Weights of a small image classifier: arch nf_resnet, trained on procedural textures in two colours, tilted and lit.
Rows from block 9 of a small image classifier, named by matrix and row number. Rows with one number belong to one channel. Each number is 128 + 32 x the weight over its row's rms, rounded and kept within 0 to 255. All counts start at 0. After the name is the row's rms in percent of the matrix's.
After each channel's rows are labels from the 100 images, of 14976, where the channel reaches its highest value: "top examples" is what is common among them. Only what is clearly more common there than usual is listed. The data: procedural textures in two colours, tilted and lit.
# convs0: first 3x3 conv (model.blocks.9.convs.0.weight, 128x128x3x3, standardized in use, each kernel summed), inputs 43-85
# convs1: second 3x3 conv (model.blocks.9.convs.1.weight, 128x128x3x3, standardized in use, transposed, each kernel summed), outputs 43-85

convs0.113 099 [106 139 106 192  53 167  91 146 159 135 148 100  70 123 167 114 119  69 103 156  56 133 147 132 127 119 139 130 124 144 162  66 159 104 125 106 149  70 146 126  63 106 139]
convs1.113 098 [ 79 157 140 100 169 189 116 132 106  88 112 160 143  80  42 113  76 108 165 124 145 145  84 163 114 118  93 167 123  32 147 104 123 144  85 155  96 127 104 106 132 141 109]
top examples: blue; pattern colour: blue; ground colour: yellow; ground colour: orange

convs0.43 114 [  7 140 116 146  83 105 167 111  81  81  94 204  79 162 164 131 114 186 181 112 105 101 170 108 119 113 140 138 144 137 126 129 113 134 141 145 185 184  88 113 148 184 143]
convs1.43 102 [131  74 176 145 149 151  83 151 127 169  94 123 153 152 119  87 116 147  81 145 108 108 174 109 116 173 122  95 169 107 136 110  72 148 177 143 165 136 127 141  91 154 144]
top examples: yellow; pattern colour: yellow; ground colour: blue

convs0.108 082 [101 146 142 156 105 115 184 123 115 136 122 130  65 112 127 118 124 124 160 146 117 111 140 136 121 117 163  75 106 126 108 155 170  96  93 117 118 192 108 119 135 116 139]
convs1.108 096 [108 168 117 163 110 148 201 158  87 192 156  78 229  98 150 204 124 136 127 161 111 112 134  92 131 155 148 176 127 113 177 144 114  88 122 104 111 124 121  91 128 166 136]
top examples: white; pattern colour: white; black; ground colour: black

convs0.73 120 [ 90 106 147 124 173  80 121  94  96 149 171 147 108 139 145 126  98 109 120 111 158  74 154 187 140 160  88 132 131  92 112 175  83 114 115 177  81 127 104 106  88  82 165]
convs1.73 103 [100 105  49 127 146 155 101 161 120 147 167 110  96 143 162 168  83 120 168 122 135 120 119 116 169 132  80 124  75  81  80  76 134 183  88 169 134 158 143 139 172 161  42]
top examples: teal; pattern colour: teal; red; ground colour: red

convs0.92 125 [132 128 149 123  52 134 155 194 168 155 189 145 190 142 122 128 145  87 125 118 115  88 124 126 127  85 109 159 142 117 114 138 132 157 112 134 101 118 126 131 177 126 165]
convs1.92 096 [186  96 134  66 185 115 116 124 148 161 180 140 127 153 103 144 145  86 131 130 129 118 115  98 103 125 132 199  94  72 144 100 109 110 150 107 138 195 118 185 137  81  95]
top examples: teal; pattern colour: teal; pattern colour: blue; ground colour: orange

convs0.51 096 [128 172 128 138 127 128 108 107 103  79 134 131 102 139 133 167  76 165 125 157 168 193 159 125 137 103 134 101 142  99 137 133  99  73  71 108 157  86 153  98 166 177 122]
convs1.51 088 [143 164 101 158  83 103  98 155 168 138 167 127 105 106 132 136  73 120  88 138 116 139 205 112 175 152 102 202 138 115 106 119  81 135  72 151 133 110 109 141  60  85 137]
top examples: white; ground colour: white; blue; pattern colour: blue

convs0.11 095 [139  40  98 168  91 117 114 123  66 199  80 116 142 104 141 145  84 123 128 141 142 123 120 163 123 102 124 112 125  86  91 107 140 200 107 183 118 114 149 175 110 125 170]
convs1.11 091 [136 139 149 109 141  94 140 241 120 150  92  76 128 132 109 181 146 160 158 157 110  77 105 141 125 191 109 103 135 161  82 150 166 147 139 135 102 100 146 185 130 119 158]
top examples: green; pattern colour: green; red; ground colour: red

convs0.81 101 [144 116  94 164  45 151  99 133 173  99 137 127 127 109 151 152 119 170 173  87 143 126 157 138  93  91 117 118 129  36  58 104 124 123 143 160 154 122 145 153 184  92 127]
convs1.81 098 [122 134 124 191 103 171 122 130 100 178 116 140 119  84 120  73 122 114 162 154 139 153 138 111 107 133 123 151 151  39 156 155 118 140 142 131 209 113 132  57 135 101 133]
top examples: blue; pattern colour: blue; red; ground colour: red

convs0.70 106 [128 141 113  89  73 150 120 144 111 166 126 123 120 210  64 129 102 157 128 148 104 161 113 131 165 109 127 139 113 126 181 106 105 155  85 192 140 152 153 123 132 111 126]
convs1.70 107 [122 138  58 115 149 153 149  77 159  89 144  81 149 110  77 145 122 123 103 137 117 141  98 115 166 134 148  91 144 159  52 139 146 153 160  61 147 113 124 160 126 105  83]
top examples: black; ground colour: black; pattern colour: white; pattern colour: teal

convs0.116 094 [100  91 167 194  35 138 174  94 119 146  54 109  97  80  99 102  87  93  97 139 149 154 100 150 153 148  96 140 158  90 156 129 131 122  74  81 227 118 142 177 167 153 155]
convs1.116 099 [149 171  87 111 120 122 155 121  80 145 125  96 157 153 157 152 138 124  78 108  86 140 115 104  93 163  91 152 135 107 104  54 120 123 149 132 131  91 125 110  91 148 106]
top examples: purple; pattern colour: purple; blue; pattern colour: blue

convs0.123 086 [156 119 143 171 101  83 164  93  85  89 148 117  44 198 201 180 153 140 183 125 126 168 143 112 119 128 184 157 123  69 156 114 119 134 179 174 134 224 111 173 136 120 137]
convs1.123 082 [124 109 155 133 132 129  84 133 176 154 158 107 111 125  85 102 142 119 141 125 153 126 147 104  89 209 138 131 102 169 139 155  74 188 125 163 156 169  72  95 104 170 103]
top examples: yellow; pattern colour: yellow; ground colour: black; ground colour: purple

convs0.55 101 [112 141 101 132  39 175  84  87 147 120 153 121 122 152 186 147 112 177 154 160 125 148 197 156  82 122 140  73 205  36  88 131 119 124 143 128 159 135 128 131 117  85  94]
convs1.55 107 [164 160 120 171 124 155  86 108 109  84 162 181 140 106 166  83 108 112 123 119 181 127 176 128 131 119 193 104 160 101 123 124  95 111 150 112 177 131 133  99 117  77 126]
top examples: teal; pattern colour: teal; red; ground colour: red

convs0.122 118 [127 123  99 145  54 144 124 108 130 161  98 144  62 139  57 173  92 125 149 159 117 168 111 108 137 145  97 189 113 146 138 102 115 115 127 116 101  55 148 171 136 142 128]
convs1.122 118 [156 174 165 121 131 151 135 129 125 198  95 130 133 115 103 157 148 152  95 187 229 129 118 141 100 140 170 203  31 146 103  88 157  76 149 111 151 166 102 104 111 150 171]
top examples: black; white; ground colour: black; pattern colour: white

convs0.37 082 [111 183 129 157  70  84 120 145  82 163 143 127  93  91 171 121 113  80  96 127 142 158 117 138 145 130 114 117 131  89 205 149 126 147 157 131  73 154 138 109 149 111 125]
convs1.37 092 [177 134 175 122 153 172  81 116  86 116 115 124 125 122 162 141 142 141  99  90 104 131 142 128 197 132  91 138 188 121 131 117 169 128 140 131 131  93 110 115 167  98 145]
top examples: orange; pattern colour: orange; blue; ground colour: blue

convs0.119 115 [153 182 111 158  72  94 120 155 136 125 161 132 129 133 119 132  42 100 102  86 140 102 103 115 120 140 157 115 124 119 148 175 168 110 137 129 174 157 111 116  99 169 158]
convs1.119 111 [118  74 163 141 115  63 163  76 142 168 151 118 150 144  95 125 213 134 162  67 141 125 123 163  91 111 104 113  78 106  93 131 110  96  57 106  94 148 116 172 150 150  74]
top examples: purple; pattern colour: purple; ground colour: white; ground colour: yellow

convs0.103 097 [140 162  86  98 128 118 132 140 137 128 139 125 122  79  80 127 103 137  26  66 146 146 116 126  76  75  83 183 132 122  94 106 181  53 172  74 106 138 159 141 183 126 100]
convs1.103 090 [129 120 166 103 106 123 177 143 115 189 161 157 167 154 139 172 137 123 149 113 131 122 100 127 106 119 146  93 137  99 111 173 153 114 156  49 133 130 114 108 136 124 183]
top examples: white; pattern colour: white; ground colour: black

convs0.28 096 [131 122 178 151  35 151 146 103 126 124 131 130 184 123 123 122 111  87 100 130 176 151 172 108 106 134 136 169  78 114 120  94 170  80 132 149 154 115 134 123 125 125 162]
convs1.28 100 [106 137 157 142 130 119 110  72 132 124 158 121  76 159 157 139 123 128 177 193 124 133  99  77 144 163 106 141  92  89 132  78 180 110  64 153 163 142 123 165 128  87  94]
top examples: pink; pattern colour: pink; white; black

convs0.99 115 [126  86 139  97  44 130 151  83 137 108 147 168 120 144 176 107 105 146 151 124 130 113 124 179 111  77  99 131 167 104 141  95 149 106 118 162 110  97 172  92 128 126 102]
convs1.99 096 [126  63 122 185 174  94 130 152  62 100 114 106 115 140 101 119  91 104 102 154  71 131 159  65  81  78  87 121 151  88 111 206 187 131 125  91 131 131 112 123  98 130 153]
top examples: red; ground colour: red; white; pattern colour: white

convs0.95 100 [116 149 116 138  85 148 140 105 113 131 130  94 153 148 154 128 141 117  73 130 181 156 159  84 152 165 126 126 102 143 141 215  80  83 133 116 166 205  61 122 129 101 183]
convs1.95 089 [116 104 106 149 147 111  91 112 177  92 104 108 150 119 111 155 127  78  92 153 158 160 120 139 153 164 175 113 116 115 182 148 137  94 135 125 113 160 131 159 114  60 149]
top examples: green; pattern colour: green

convs0.46 115 [155  95 157  86  34  83 136 142 143 113 137 112  68 152 136 143 129 126 141 110 122 157 129 154 157 131 123 133 110 109 117  96 116 118 113 141  92 135 145 147 179 210 122]
convs1.46 105 [148 150 116  86 124 109 170  76 113 165 155 121 134 134  64  87 105 139 165 197 140 121 148 159 108 139 159 171  61 198  99 157 148 124 189 191 118 162 168 140 116 179 122]
top examples: white; pattern colour: white; ground colour: black

convs0.42 089 [104 140 193 140 171 146 178 140  53 140 135 154  66 157  93  97 124 129 119 130 176 121 178  89  85 141 135 112 105 124 146  97 134 135 153 134 134 120 161 130 133 170 178]
convs1.42 095 [136 150 117  91  82 128 132 143 165 167 150  95 166  94 100 194 143  61 147 111 110 126 116 174 124  93 132 164 134 139 123 100 118 140 115 162 122  91 103 149 136 166 144]
top examples: black; white; ground colour: white; ground colour: black

convs0.121 114 [119 144 125 128 120 147 143 145 117 115  88 147 101 163 116 129 122 127  60 190 149 130 175 146 181 157 122 117 122 132 144  49 123   6 158 158  87 101 115 105 108 114 161]
convs1.121 100 [154 186 128  68 125 159 103 172  79  96  73 141 102 117 113  92  91 121 142 129  89 145 105 105 211  76  72 106 115 121 174  91 137 163 141 140 111  90 125 146 149 109 108]
top examples: blue; pattern colour: blue; white; pattern colour: white

convs0.62 080 [145 143 183 165 108  56 110  86 154  90 133 159 143 126 191 117 107 126 195 184 113 146  85 100 116  59 115 171 101  90 165 152 100 147  77 159 101 170 149  93 106  78 143]
convs1.62 099 [186 146  89  89 152 104 133 128 154 146 135  85  95 128 158 183 106 205 109 117 115 129  75 126 161 174  90  98 145 132 102 107 127 147 157  63 115 108  85 125 185 148  61]
top examples: red; pattern colour: red

convs0.8 089 [167 127 146 147 128 141 146 175 116 105 138 113  98 137 179 154 172 146 213 178  64 101 101 125  89 115 165  89 143 146 124 137 111 113 148 144 166 168 161 134 116 160 137]
convs1.8 091 [ 83  73  63 101 100 122 125 131 158 184  95 124 145 136 106 150 143 142 138 100 161 156 100 177  96 176 149 198 161  90 104 175 149 167 147 166 128  72 112 102 109 175 111]
top examples: pattern colour: teal; pattern colour: black

convs0.106 097 [139 110 120 151 146 148 147 125 118  89 144 161 160  91 206 104 101  81 137 130 168 128 141  90 110 156 165 168 183 145 111  70 128  95 117  76 136 132 142 151 123 107 115]
convs1.106 093 [ 58 107  94 120 100 167 104 171 151 127 115 120 130 102  90 177 102  71  87 128 101 113  96 155 128 172 146 130 124  83 131 133 185 158 128 129 119 129 126 128  84 130 127]
top examples: teal; white; pattern colour: white; pattern colour: teal

convs0.6 086 [137 121 110 169 154 108 140 160  73 137 147 108 100 194 107 140 138 136 115 124 102 142 119  99  92 129 150 137  71 136 123 155 118 173 111 134 103 160 114 146 179 112 148]
convs1.6 103 [161 157 118 113 103 145 137  22 132 140 110 113 195 132 102 147 199 121 121 147 161  93 178  85 137 135 148 126 163 147  83  75  31 117 124 141  97  74 110 148 122 165 110]
top examples: black; ground colour: black

convs0.44 079 [146 171 164 168  89 108 134 134  88 105  97 161 147  98 148 138  96 126 142 163 161 191 144  87 126 122 108 171 120 113 151 197 165 103 149 144 107  92 152 168 132 154  88]
convs1.44 090 [141 117  93 154  71  81 134 106 130 137 153 139 131 123 141 129 162 151 122 106 120 126 186  62 162  95 147 151 120 134 149 157  86 111 115 141 171  76 159 135 114  69 102]
top examples: white; black; ground colour: white; pattern colour: black

convs0.117 119 [157 166  85 173 144 145 130  98 117 104 131 168 105 105 142 115  54 140 173  94 176 159 103 114 135  75 155 148 108 167 157 104 120 140 141 114 154 123 130 124  94 149  72]
convs1.117 118 [161 153 189 120 153 165 144  78 131 109 145 164 129 112 110 135  98 148  93 150  84 172 117 104  98 141 142  80 126  94  98 168 164 140 139 129 145 153 127 108  55  79 201]
top examples: teal; ground colour: teal; yellow; pattern colour: yellow

convs0.64 090 [149 146 145  93 134 130  96 156 155 138 155 141 125 200 164  75  83  91 126 133 103 111 135 147 197  79 138 140  71  82 143 114 122 114 203 113 125 161 106 107  83  95  83]
convs1.64 104 [ 94 167 103 143  79 122  97 150  80 103 155 104 110 151 213 113 124 154 202  87 104  94 103 163 172 130 106 121 116 109 114 132 192  99 104 182 166 107 156  60 143 167 106]
top examples: red; pattern colour: red; orange; pattern colour: orange

convs0.78 104 [141 109 164 155 121  84 115 146 139 136 110 149 145 148 191  95 114 131 195  99 127 157  38 157  85  91 101 142 155  74 120 134  99  91 118 134 117 192 140 154 101 104 119]
convs1.78 104 [172 117 120  95  83 112 136 143 152 145 137 105  86 124 112 172 131 127 184 129 121 131 119 145  65 175 148  32 120 159 113 106 120 111 154 107 109 126 169 112 128 162  95]
top examples: purple; pattern colour: purple; pattern colour: red; ground colour: white

convs0.45 079 [ 91 158 126 173  92 129 129 108 107 130  80 141 175  80 160 114 144  92 116 153 104 171  80 113 138  81 150 151 108 132 119 170 134  83 202  74 155 146 165 114 123 170 156]
convs1.45 094 [109  71 114 207 100 142 123 138 149 196  96 163  94 145 121 156 177 152 105 107 129 159 142 132 166 146 225 179 112  72 128 133 151 146 127 147 154  93 169 138 146  87 137]
top examples: ground colour: white

convs0.57 099 [ 61  98 110 191  31 113 137 151 194 172 115 105 127 168 133 141 151 117  95 141 162 105 127 115 124 102 168 176  99  51 170 159 175 110 164  98 149 140 157 128 125  87 170]
convs1.57 090 [146 119 177 160 140 113 102  66 103 137 140 132 111 141 157 172 139 143 117 120 176 128 110 140 154  94  96 141 165 136 146 143 124 110 106 149 124 161 139 127 145 182 249]
top examples: green; pattern colour: green; white; ground colour: white

convs0.19 076 [ 81 121  75 172 118 110 104  78 163 144 145  97 150 129  69 143 142 151 153 165 157 180  45 120 128 160 106 101 112 165 111 168 156 108 151 106 172 165  92  97 188 126 116]
convs1.19 096 [137  68 184 140 113 166  48  84  74 106 112  91  98 114 214  53 137  97 118 117 162 150 170 115 136 163 125  94 118 126  69 148 116 153 162 182 172 107  96 117 104 105 172]
top examples: green; pattern colour: green

convs0.39 092 [ 61 142 148 140  84  74 130  98 133  90 160 132 136 165 111 146  87 149 134 125 137 134 170 154  77  85 170 146 100 123 109 100  95 140 135 158  83 170 150 151 161 172 108]
convs1.39 093 [141 140  98 108  81  98 119 138 130 176 186  86 101 115 141 116 129 148 148 113 103 118 151  97 124 122 115  80 143 146  32 118  69 174 160 114 108 122 127 139 157 127 111]
top examples: white; pattern colour: white; ground colour: white

convs0.32 116 [151 146 125 104 103 101 115  98  93 105 121 146 131 131 136  66  83  91 143 108 170 151 107  99  93 115 100 133 117 116 117 221  74 105 127 102 124 130  87 186 139 155 155]
convs1.32 134 [178 132 155 154 193  91  77  99 105 137 137 116 134 134 131 127  94  62 184 133 133 131 124 182  98 178 116 238  96 115 190 102  68 137 174 106 164 140 140 134 133 118  84]
top examples: seen at a slant; red; pattern colour: red; ground colour: blue

convs0.67 083 [108 166 164 111 116 137  84 133  92  84 191 187 151 200 134  66 141 119  82 121  85  57 109  73 159 117  94 123 131 112  90 129 117  98 147 102 114 156  98 136 157 125 105]
convs1.67 097 [ 79 152 167 152 159 139 107 105 111 138 192  95  41  95 167 109 165 182 101 138 105 124 105  92 186 141 115 118 206  79  96 107 100 101 129 121 116 135 162 113 112 142 159]
top examples: ground colour: black; pattern colour: orange; pattern colour: red

convs0.48 076 [ 91 176 163 140  88 121 110 180 136 161 180 139  94  52 143 107 104 108 164 107 118 139 110 134 117 126 167 110  58  91 204 159 168 138 135 141 100 112 122 100 154  84 127]
convs1.48 093 [150 155  94 166 115 131 177 157 108 101 141 175 150  87  86 133 154 141 102 135 136 144  91  98 178 115 139 128 122 111 172 130 117  84  74 127  97  99 144 151 106 163 139]
top examples: orange; pattern colour: orange; blue; ground colour: blue

convs0.66 095 [196  81 137 148  48 127 132 169 145 149 176  98 107 119  93 132 136 163 157 131 149 174 108 178 138 175 102 114 116 121 129 136 132 120 106 149 166 159 127 133 123  98 118]
convs1.66 092 [146 177 116  72 169  83  96 135 173 136 117 124 123  96 126 132 107 190  96  80 176 139 104  88 186 123 150 122 109 189 143 122 154  95 158 140 122 123 128 164 156  96 159]
top examples: red; pattern colour: red; white; pattern colour: white

convs0.90 111 [130 170  82  96  98 161 115 137 119 155 133 158 105 124 114 153  73 131 149 116 154 129 127 139 174 136 132 113 105 150 162 200 147 168 107  80 139  95  91 127 124 160 150]
convs1.90 093 [105 167  68 154 148 151 142 175 139 124 154 134 132 113 140 138 136 114 142 112 136 143 102 172 147 126 127 186 156 114 119 123  85 137 148 142 126 171 151 116 127 122 162]
top examples: white; pattern colour: white; ground colour: red

convs0.34 114 [105 128 110 105  61 139  71  91 102  91 155 103 135 161 138 108 104 114  98 124 140 129  99 151 114 128  74 128 204 111 112 104 106 177 152 132  48 141 136 150 113 134 108]
convs1.34 091 [101 142 130 166 134 137 171 160 161 119 139  83 100 151 109 157 140 169 109 141 124 134 137 117 160  53  86 134 113 125  94  60 135 111 163  68 138 116 151  89 172 117 125]
top examples: pink; pattern colour: pink; black; ground colour: black